config = dict(
    train_examples=195000,
    horizontal_flip=False,
    norm='rmsnorm',
    batch_size=512,
)
Rows from block 5 of a small segmentation model, named by matrix and row number. Rows with one number belong to one neuron. Each number is 128 + 32 x the weight over its row's rms, rounded and kept within 0 to 255. All counts start at 0. Numbers have three digits each.
After each neuron's rows are labels from the 100 images, of 14848, where the neuron reaches its highest value: "patch colour" is the nearest of a few named colours to the mean colour under the peak. Only what is clearly more common there than usual is listed. The data: simulated fluorescence microscopy of cells.
# fc1: MLP up (model.blocks.5.mlp.fc1.weight, 1024x256), inputs 128-191
# fc2: MLP down (model.blocks.5.mlp.fc2.weight, 256x1024, transposed), outputs 128-191

fc1.384:065098094125168137115138136136206061066148106114134126125136188153092153095129168111170121109097146078115178077136118090135106112161130097136134134127182124099151145235144186177174104110089116
fc2.384:136107138109146143156138182154131112117085083176077147105103112120133076159121147187150069166115121052094088212170078120183086205106082154132108168189140148176039161173093148076082150131110122
patch colour: blue

fc1.762:121140059105144130114112139141201165088113085128150184107142133121156082115075181092137103136206118085134112111112137141132073098129166093123123113120135123112138097131158127119120102150183092
fc2.762:138099138170132147138159137127094128096110096138085083115084175160116154172096133169134118114089152099106105133139157104122111166100069117166110133089060074164163124105152151142148130079172218
patch colour: green

fc1.622:148159128116158091083083202116096156046177118133131113108142140103143114119114156116172145147093145121112111154128155159128071111132137186157057166119119151096106147105156127129160165108135144
fc2.622:102133176108122084181109093079152143038122154124198121098151125108145182105090126068090118124130128111126099025147167107159056141128139159119133192132166119159098137121101125152066152095147161
patch colour: purple

fc1.373:149128163107103171107108072107075199188123145122182137090118144112102132125134174076175072106147148067179153105145130127101161162121127174144082148117093143147090144147190167122112169112110116
fc2.373:151124169082100110157181113068155073168118147105178166102164140117119107101103070127128138137117126102161094153129152189134095098136095174108173178179158137155147109124109138128156129123157148
patch colour: brown

fc1.546:094144096112127133192117096104138129121085136131183108133138110127165102195100213100121141125120135105108146212134113141099147156147125106216082194165103085141133129141054129123127063104102095
fc2.546:125113152123124145137134138074064120117105136157115188128148160123151149142107119218219106086165109075141149097152167126126127075073110102120078041113080137102119128119141095150089123109181185
patch colour: brown

fc1.660:152201189182109122129126139098138074078147111128145149135107102126105094120127170165197077159034138145134122147115098178142149118134100160110083141194145098056104156104162148138126166122106131
fc2.660:099134154153076126084091147192149155160160172130105139106147161140128150071106128140089143091150132148148134181152221109119111065140069121087072132129129115120148120126142150070108071145059073
patch colour: green

fc1.455:138150111139065165098114101118085092189093195086097120134077095163155079097163105167143125121175115090146147154112120176116129116111106156142120135132147184155145166120102173126082134149106057
fc2.455:085112104121128118098135152100152129147160131132131089075129191105106104084127128105140108098109135139118167080147186109098097134116138140130122144148065161189157106095145157146125125063178088
patch colour: blue

fc1.312:112134146113128150168135115111129123084088074121084164127127190148130134115178128120109128143061142139123078110133091217128097078165108154188110161132135110147112162121162192104134097192156096
fc2.312:139151168147139122135128122139150140092099111101116160137108107088122093201167143051136149122152066087168123130105176146131072116115184134137123123080072186150106126108092143135120165039077141
patch colour: purple; grey

fc1.681:148138127167119199133105153107136141204088074131161162113140132152110123146159128106091147148159114083149147142115153107089100139122193100144076118110129125160163123169174091111102078123149131
fc2.681:084117078144147133083131160138050131157060120113086137109101143083121134079121097090151149108149120143150114113108071130145102111157128134127120144169128106135131104137107137136223196184114102
patch colour: blue

fc1.733:165101090111118114104139117122135118136182124123148088100133086150212103153125145098083127157057152157148121142119133107139121124158152131210130037092136108118155172121142094110149162113106159
fc2.733:069135139154151156134106142173107123159103082100116103129182096151182141121110129134070081149112148137120191122156084139132108113132065078175108081099143061149136086080205127134080074090137144
patch colour: brown

fc1.106:158138097146126139148099125104124132110111137176144165132165126137104120194078200133144137090135155138101180076086144113168138123123148104209076113091166089155119134136178085125170116177148153
fc2.106:078150156146098090150024159176157148168090095099106127139077147092140142090128126137130113185161093147165086155146163135111117103116083122060067112153147111102121107167104104120110083106210118
patch colour: blue

fc1.502:098150139128152060169122118129075151154144082130138177111097108158092073140115133097151113123101136146127142104137143161129151080081118154139125165159140139151119139172131160171089147119170151
fc2.502:089125113135172194192122089119167123205090079113159115104096193101163137112104075154112097136095156109120128158107079117102141170186165101094106139120155162141084126177136176077168142066130091
patch colour: blue

fc1.231:151148151186134106167164164122112091160159094116105181124133188136132162098145120120177105150073103091176095167130126132152126068069153099161072186120143191154168171133170179133138074056123103
fc2.231:171105127194126123120167093129101144134156130182133136121104090115140109146176122173122171092162103138115084171110189147109092131172139069147117101158132109101119129191144168167086108064116148
patch colour: blue

fc1.178:134164080131165162093151122103105123195095124135110085146080152106119205072152167103159106173045151072068105086128161138077114101097112174081123152162119147149110118165140178105165135088109114
fc2.178:165107141072113073166110100082118149106064089107146138068155129147067144183151134168200171170125152116148140182146143123113136121129118123158153121103106107119124154131059132108090144076186126
patch colour: grey

fc1.704:136156204165137139045174059123116093153164081168128106129099163151084086161153113165113137132176116156132163084147110115103078093157118136165135096144132179070149114083134119130171106125110122
fc2.704:141085070138121130095122124110171148088084095077161099119148133138131139138156142134084088121134179128171137103080089089102117114121129119103132125112094143164138082115106139116130142162134141
patch colour: blue

fc1.544:222102143147112087066186140136158187126041140118134171120139131132115179129143136100135055133090130188147098183102178164120157089105123174155101113127078133149097109062124172113138149117117128
fc2.544:049121081088115132126174115127068084160091143148145054124156108150148150119140153110183059103137101168172154130158080105122172136154159135118137145139119096074152139098110158189132129128169119
patch colour: green; brown

fc1.158:087145101119159179142094131131117155146104055122132162144164169073162150094129139109180193157190065133107147111141143121094112135100105109121114123124140109094128132127155137137110105146142076
fc2.158:195148088102085140169070136088109085081152082086124040082129123120066127154143181127112128123066082137136063177100149143104078132118115071138108126108125123146093155131096095148082166039104190
patch colour: purple

fc1.60:160122154117100122073117146105092189123161150116147181124080142138099117117173153139119122154107089049144163088123146124156111141162069096146086178181097172137146132129100093134156132099136110
fc2.60:131094087103184086110080106159143123140094121121140107098146125059150168161146143070110151111160174112146124170105130138119126107143147112160071103098130124150096116097123125099084124122159176
patch colour: blue

fc1.539:111179211154185159099096119114104117111086152163104158115090122084172142068144093155115105174054101107118160123151099128127111148132078123126160110133129067109099080122102144137133156079087143
fc2.539:081096095103154083140125077086133178105189116114197133132182090152146097149163110123114072150073119089158198177128171153141124159170155152128119058098112141122136141155133159137064154158175146
patch colour: green

fc1.648:178113100129171134087151099149134178175137067134155118156111171174140172114100109127147168064154151133119110149149105088126100207070128136110110095135123088107112129165145127099139154112196079
fc2.648:108104123118105123064148203100159065153115117148125149121137118119164115090088143179064146164154110149123216151115134136130094053115144134157074176177164107084136123133085061163095126164132116
patch colour: blue; purple

fc1.640:145087085144147124095115118175157115122149183096136097116150109121118154075149138097059106086139116148124108130126157148150140111094163158145146154123174125111164156134090098119126130152168169
fc2.640:140141051129119160083169113187099113086085079179072115095174111148128138096110127100095126101066124131110155152129078126152121138120103098152192141162108097122116100107169133162160083202176156
patch colour: blue

fc1.598:115173115158154181091111153160103129144146119120172174165158170116095151160105137065148105160069108159113135138185164145125113156092125153172155133110162095160100151118147151128145147182181094
fc2.598:075150121141168114116125081101121152141123076140126133101151131115178112112100135081175115173100078143139133107111132121110132098114119168202132134123136092115127158196122187181177106084164177
patch colour: green; brown

fc1.335:151122078114157141132106146121139162140171124147180151128107074138110104134128185044130117128128126115159079117090185118098164179126110147118122128133137095087092141127146135133118114141162150
fc2.335:115115114140142087171154147138133122167158186129108111134095195182158162119140107170139145108048128162107174106147079096173222131103162123114108159113133135071165133083120153162121109124124142
patch colour: green

fc1.445:113147140173150131175112104090167140135126122120163130124178113167124152137165140157136058109089146122050148137136178081149056118105111113142127128157147134114171139058163152141129153105079125
fc2.445:126151156125124080145157174135070164155135138118119106106106128073104154112153128097109107117172116106113199080099091163172082148125153124131120173173137083157126113062075190163168142141146105
patch colour: brown

fc1.299:154127146150085136143116115134131157134165168120086147101088154143141132128164157163112148094165087081145117129155157174109100146116177130128117153132119141122142147144158147106110171128115115
fc2.299:139142127175142115132088143125124075128113192117064138136187083151118126128069143121118140148154146112110139114073094088126081095119112118099131156154129108197136122131094121135114088128128178
patch colour: brown

fc1.361:162103149165109139129112098104143112051079147169128128096198104153156138137122081124124105102097105126106099153143090092162077141043087120140096169127065103082078139149145140095127123069072118
fc2.361:115117161117155144101108108171147117121158127132132118166170121112150125114171132115101164081135113098094130085143170146105158082155127129167119139070147152158156162098135147120162160119098119
patch colour: brown

fc1.71:192095121154181098120108135167143111155149133145076149093082122133144104157145158090157144113112087144136158064115083194152061064111067076079129133125114141093121109159088069155181109060193143
fc2.71:090182114118143122185160144107106107138149145156111136144160148134136145128093147150082121111150166131134135179127146170090131070172089157131124131128146145174157171168097134122092126143054073
patch colour: green

fc1.701:168119110128132142071152139181110150122184082151164135105123161151123126143130112071122112113104068134129136138126108146170186131122097097104140099099191095124081146127133129123097180143121153
fc2.701:151119090118110158060129142107079078132183163131197119163096126055147115132082193163134113097071130167108204134085126098145154082094103095159128145178125095134160079105125152159186073070109094
patch colour: blue

fc1.180:100173136133159176137119113131092112228099134135135174127127156090173175089103121148095079101104168126153151081170140139158159129111121124129150113144106147103132170160150080155080119051095155
fc2.180:106133142148132060175143164141151134136144142151137060166104130118095114126133102125127056177103079141122122136100112153125129121158130155127166120152176124153132139069120163109112140174144178
patch colour: brown

fc1.626:063085166181149147078093124087147098132149132148114112078090163184141135070136161072162169022180171134122163154077076088112177157121130227120157089140170101112092112115095220142102130116164095
fc2.626:141121182152159096109102068143102108169142140118105137146144161140160107170115136113119157107162115105135102120059164136138126106121191145145139102154076079131116189128124174127122135133121131
patch colour: blue; purple

fc1.21:079117134090129084120131116071178092151115077093090115099141146146061083118087124091152111156103164139138132127160137183110159158125128104209083167137150148115117133142151084083186084128155118
fc2.21:096138124120162168149118176141151166139159180130212086133129144139062143141165106135173172159125160138160209105063138082145138173041118195080186120154106073139144110111158198148128133178191125
patch colour: green; brown

fc1.246:157079080117099142129111142095088111106166104114116127136116106127082168162143198150113152135118101125131088101109172108156148132163108069156112183146087163087087166112067072136075115121105136
fc2.246:157107133117053118183069175199182155133187056103083109126173114127168126119110127125157132050123149160122136125154120140094091109100086108096034108146086158122126119138149054129109114076102139
patch colour: grey

fc1.105:112123149148159096069150161141082121153172083171146125077090142085111085103162094098140112136083161154150164094164116162093099160158140133095132139188101162102099154098120116189126162077160165
fc2.105:058109112115195117138147113139167140149137109072120161138129125163155208136067118215117109156067145160134149191103121051089159169096165104112134148147103139161187127180129094099152098173161121
patch colour: blue

fc1.107:147125180109112132127164098176160156090113091151098123128125074190138127146136116169082211133080117093162133107116087156114142126073065130146141146159138143082125130089125169144099120125091093
fc2.107:095117124119149121112146182072160082138108162112142053148138159050152117075101086145105195102195156120102177125157164137140129124102209177101132088119119113151155119087104144115154128125181147
patch colour: blue

fc1.127:132161110172168105138122093098171186097197133145137148143141102147151161097155098140140085095097166135176114138102153129088142117145143113119152109165067109053117149130153149211105103112134147
fc2.127:184078134120084086196096159125134170059162144085091079140051149172126106127099144175143105170139111107108115145129128150118097120120112105151142077154206130186096151093133142149070170167141110
patch colour: green

fc1.675:141095131172167185132156123126057132133099158139148059108080123151148113131143167070149135099153124140181172139141108098100100135154113162148161156125076089117096125162164125136143139150120159
fc2.675:085124079085157116170167121163203158139153148106204108140177107089117078141109119136091136168103132051085091129126082134162117154145129140089135149112164121145134109166113118157138116052122109
patch colour: blue

fc1.528:135131145176124033156184151156120097151172069105161169151087079152108130137144138102133140185148128145150122052174123084152119131130120162103102152086161107170117137150057156128111146170161140
fc2.528:111106138120128141148127089114128101128117103110197127084152164085174100146159145164070063074110098141117123168138069146094146136156162138177078074130083099082120123149163149105129148148128085
patch colour: blue

fc1.543:184160083132173179082138128089094131161133154114112142134103116139138152097080127132102118133035000103083143112105142122089122110092102185126128134099111131110162096134145127147146146128062153
fc2.543:100142137058110053204119130163134203068163118130174142123149063128128100132077166129195163141119144113164118204131123173155117141154140201129085114166113093129148140144069137147134146125201181
patch colour: blue

fc1.576:068142077093084164163096122142107101091169075143149102125129122161099144122077114081100119171109072081124186078141084090142089083112105122138107102105114074091085074179137110121099084069111148
fc2.576:171102148094162116101087149126147058079118085130151159146112134122095003158122204170139115129174159051130122199134163116118124164130136186110097203135136093121093199110119171150125164176131101
patch colour: blue

fc1.10:067154142194142152153135174061098133166123131146109138140118169128192182072131149098113114173131064151107201111134091118131102066151143126128168161147152075111125150128141121155146048164112099
fc2.10:169137121126128145094130163082153146105105074153167101182115124120089121081187134141089166165171109155111114160083146118083185142107149132115172142119133100097158115045161172115179099103095104
patch colour: blue

fc1.398:148121187146117165114113167018098095072157111177191098084055144160113123150130142147129116176185103149102188178145079084126107154125098158102153210113124081099105089148134178106127106158189140
fc2.398:161111117118142158132129056124126138146104090102153163132130134153118126148169165206202141179178147037127131127090059105144144141156146084103154149123119141110140128067135145154131086171050113
patch colour: blue

fc1.133:200093173135118101092164106066137075058148102134131086135128170157087100167112125076131105147129095143106207181172036109118101101120113168172119174094083102103120096207117149143137112142129130
fc2.133:101131124114146169159164142127110138087095120107185153130108142119118108157130105180086147123126141058149127170078060138122166129140109148083124074107062147151165096109112163198141121171081125
patch colour: blue

fc1.44:096056138159132083128133140194170091121180120094125116135145143128086136110172139118107114115127144111104137109091095133142160149085181143169125149100107179163132173148136127107103159169161095
fc2.44:077146099101187072182097080146130114113193064072133165136125179143218130177071140067134145116154102108152145128092135171149088059134117151168105143138139110126116147150159144113121183112028189
patch colour: green

fc1.377:053160116122145111141085110163090127188128158087162080070083119164109126146097157098118086184108172090105126164118138141032038151105133132158146165130195136112160108057188165092143108115177130
fc2.377:145109163130127151104178116125112106184153125169061173190156176073142145073140138106106167054154170129144162123099070077173108076159126187156124167106152147166150190130100111139155157149113095
patch colour: brown

fc1.392:122077133107145129125136101143122096112135092152128140119112028148107116125171178160137053113124098100127108122139146127125141132149126179083095146131119130136173135139140133093124110079100159
fc2.392:158098118140108177127094138166139140087184125115136115089144217115154115159079143167174099110127179154090114126145160100144141085130118146133117098128135091130102067183144138108113171146073103
patch colour: purple; blue

fc1.586:134163162152189130129129157176134132127129076143167136130126145160104091130144075109137167149132127129140157141147129167165138150130126146130126124158147147124128119084153133159087076150146171
fc2.586:117152055150155181089081107100143141135131114100214121152170137070167148134129150167072115127148106169141133108095122087122113158106093070129141181181121146139178142105115139119132140042116111
patch colour: blue

fc1.721:096163145125154142131101172102197182100088106085107125100125072104089135139139117150137174198175070131128164165097176162141082140132125178096085106099067127187115120121195111111096129109154126
fc2.721:144130064104109083150082104135111112133085109113093154143139198143174082124125144184036136155091158138157155119108176079113092152123181195136072124136157116136123166126117132140123134079113165
patch colour: brown

fc1.410:137111130141124129137104082113109123151088194181131100139106124157149128057116186072079134088179183185144216128219081082077048176128114186147133084128152073171114115154135144123062145119106138
fc2.410:108094193138151110154121032142113120151088141117099109109097178076109092134134146125133193171136157088097148121107136125103093175157156105099148164183096130163124181132167148117162141110112144
patch colour: brown

fc1.728:211093149175147126111103088122132080158133109092136144136139185103078165109148110096160108114109122076150145131151150156159132144104153167142118153157129165135106132072182110181130146142187135
fc2.728:133124081140161150142180066121140083094135143058159155096144144174119106098113048192162133071098118130138093145126125092162150151142160104148129148140125135177151080191180149139120133100069132
patch colour: purple; blue

fc1.236:130158150129129101142151147123116148100091101139115142133107137127118109155092114132105103146068165114122130102137105102105086146121146128163142119110123036075106170075115133149094117045137137
fc2.236:180128091110064157104125122075173086112083165128131125164132134144172089147134126121187147154157121144085124124139226097114109174198167133121161160096089141141132079126134144034118130160154135
patch colour: green; brown

fc1.87:144099166169131059128087116143124135166161140107174123154139135141106100150117075133159150132116136097148173112235169124113093108135184134080074167127154108152103128168126088068106113135117106
fc2.87:123153057146124160105122103118067107114138132142074135068105112123123111104128117113140100138155086152193124170078098135099082118122085121133092146161125097154094100160126128136166166097111141
patch colour: blue

fc1.521:150124096124182119155097140094141107130131104171137145119122090102143128121132167079136152112067100096141119098059183135105148118117186099137082119145156171087149160116154068166147149134113100
fc2.521:085156112121112111166130118135126180110100151126067165120176138145131153163136192075165095116120156146101159125091082206113168135174110121142134121091108143095162111127115119132078138076094111
patch colour: purple

fc1.207:132110152159109083014111112116091163118155137125181129148103180170107098177160083116133123128148104100136169057166103069222161115113173108087141093124129170134145129086078070133114106112163118
fc2.207:132125098173128175136106128174094085190154098104095121090108157064186123119107161157132137103161137138155165160185092070137154102183086183161134123089104094100131084131144088090153163149073062
patch colour: blue

fc1.330:108073118170145145127139162174140105083115143162118109152111135173162155065100110146128103136163139104105143119126117091098132139097154178103144143148138070143131118164098126122152123115124140
fc2.330:169119121151162115146133111117126156124142148130136097174136110123113100083126159109142149095074142100136128148144070157165109143149135148162099113103163104110076153179145127177110145079134097
patch colour: blue; purple

fc1.548:134150108131163109102104066124102084105119152151107119129171155103135140160118096190163187143139090170111185112156086138160095145118139139206143140090115093180075112045140140160166148072107084
fc2.548:140159129075123086180137144129127094079088172080090158118082162164141177120141191120092137107089169165130132133125139102105165110106094148114134148072119162172156171056134129127161160163084147
patch colour: green

fc1.545:047130094162149200124117113193141098098186101185193123101119134122148097155097146141173154124117184124121152163162126064135120229093102058044115069136164129131140180167152144112159092107163162
fc2.545:195136169147096097084119146154113113114117091065128167094137125104137130209077106111128162186120115100116158060175133192159079086149133117138171164119121125149102123216135088093107095128134110
patch colour: blue

fc1.124:170128140126110109082169136146151069182195123097180109103136089112116135154170147145165108143131157109130103112142126088127109146156123142164083151148112136108170177136135153109150156105072094
fc2.124:109114115108159087123123103121147187082097101170167091136176099121122157137138140128180069101120060146147097155124097138128050021141147104152057126127157161148137107140159178100140124115155183
patch colour: green

fc1.600:110146169121182164133113119158124177119065144113097158138114160126114168119125117100149177127113129171145123109088132134115131130140140135138145093122126078139138150107136154146115165153155097
fc2.600:162115095129099068115096157095088071123113112148127089086093120166112107101106151114095161123183146147087163204172113088127134126088103118097136151130141082178121124137119156154164093081093140
patch colour: brown

fc1.484:147113191148121147112109189110162065098098101146139139133164085124175117121109088171200085106210091122116127159056143116106149149174113183103108139143140140114199133112121197136144104170082149
fc2.484:099131072159103115129123125110137185122151127147194109111125122064071137146125140100099088044093070141085158136120066178163119115117134150138138163111116147183055134134107142114187172146155134
patch colour: blue

fc1.257:137119186149106089117110159103138136115101117093124145113159221145106167118067133104107122120090148127121160116135115133124136150185133103141105172116100130158145143139127148106108110107133154
fc2.257:156136152155093185105119082091092107154053121116123133137135095175123100049138090167157131131146118135141056134116170085126158198088165121112174061203189138178115146138139091121105158094072073
patch colour: purple; blue

fc1.352:149108114132172112175159089159146150145128096098140175152127199111133223144158114089104117089206144150077122118094094138115205076109125204082144102094099156131150145093133166134162171115127187
fc2.352:119126139132163141130138135127162090140072111119144130063067086090128147119129135106158105117122095212172107161128055111165128121185190130147162117115158152167083069110117128116145074084093111
patch colour: blue

fc1.341:156137078115141114120104132177099175063118133064183076066128170105104114087129137116171149103124111116137139106114137083125089145151171122137086139123178103115136102104163122198150126185219090
fc2.341:115143146114100114142159121123121166057102138137121090165110079057123160134074100107104085120109157104094094099142122134135106108124172127147123185120102101158096184169130090094116128163093203
patch colour: brown

fc1.147:149149132128105106136176125082123113146140128142114132138141159121165187191137105134179140088136173101100130138158089205106118128085142050136092099099109085136111114095038137151089100100097150
fc2.147:154091113096158202138155113157119130099190168148154089143069044178113118127084143078145129119145147108138103121086171110127123106134099090093107157121129108126155166132152131129123144150104113
patch colour: blue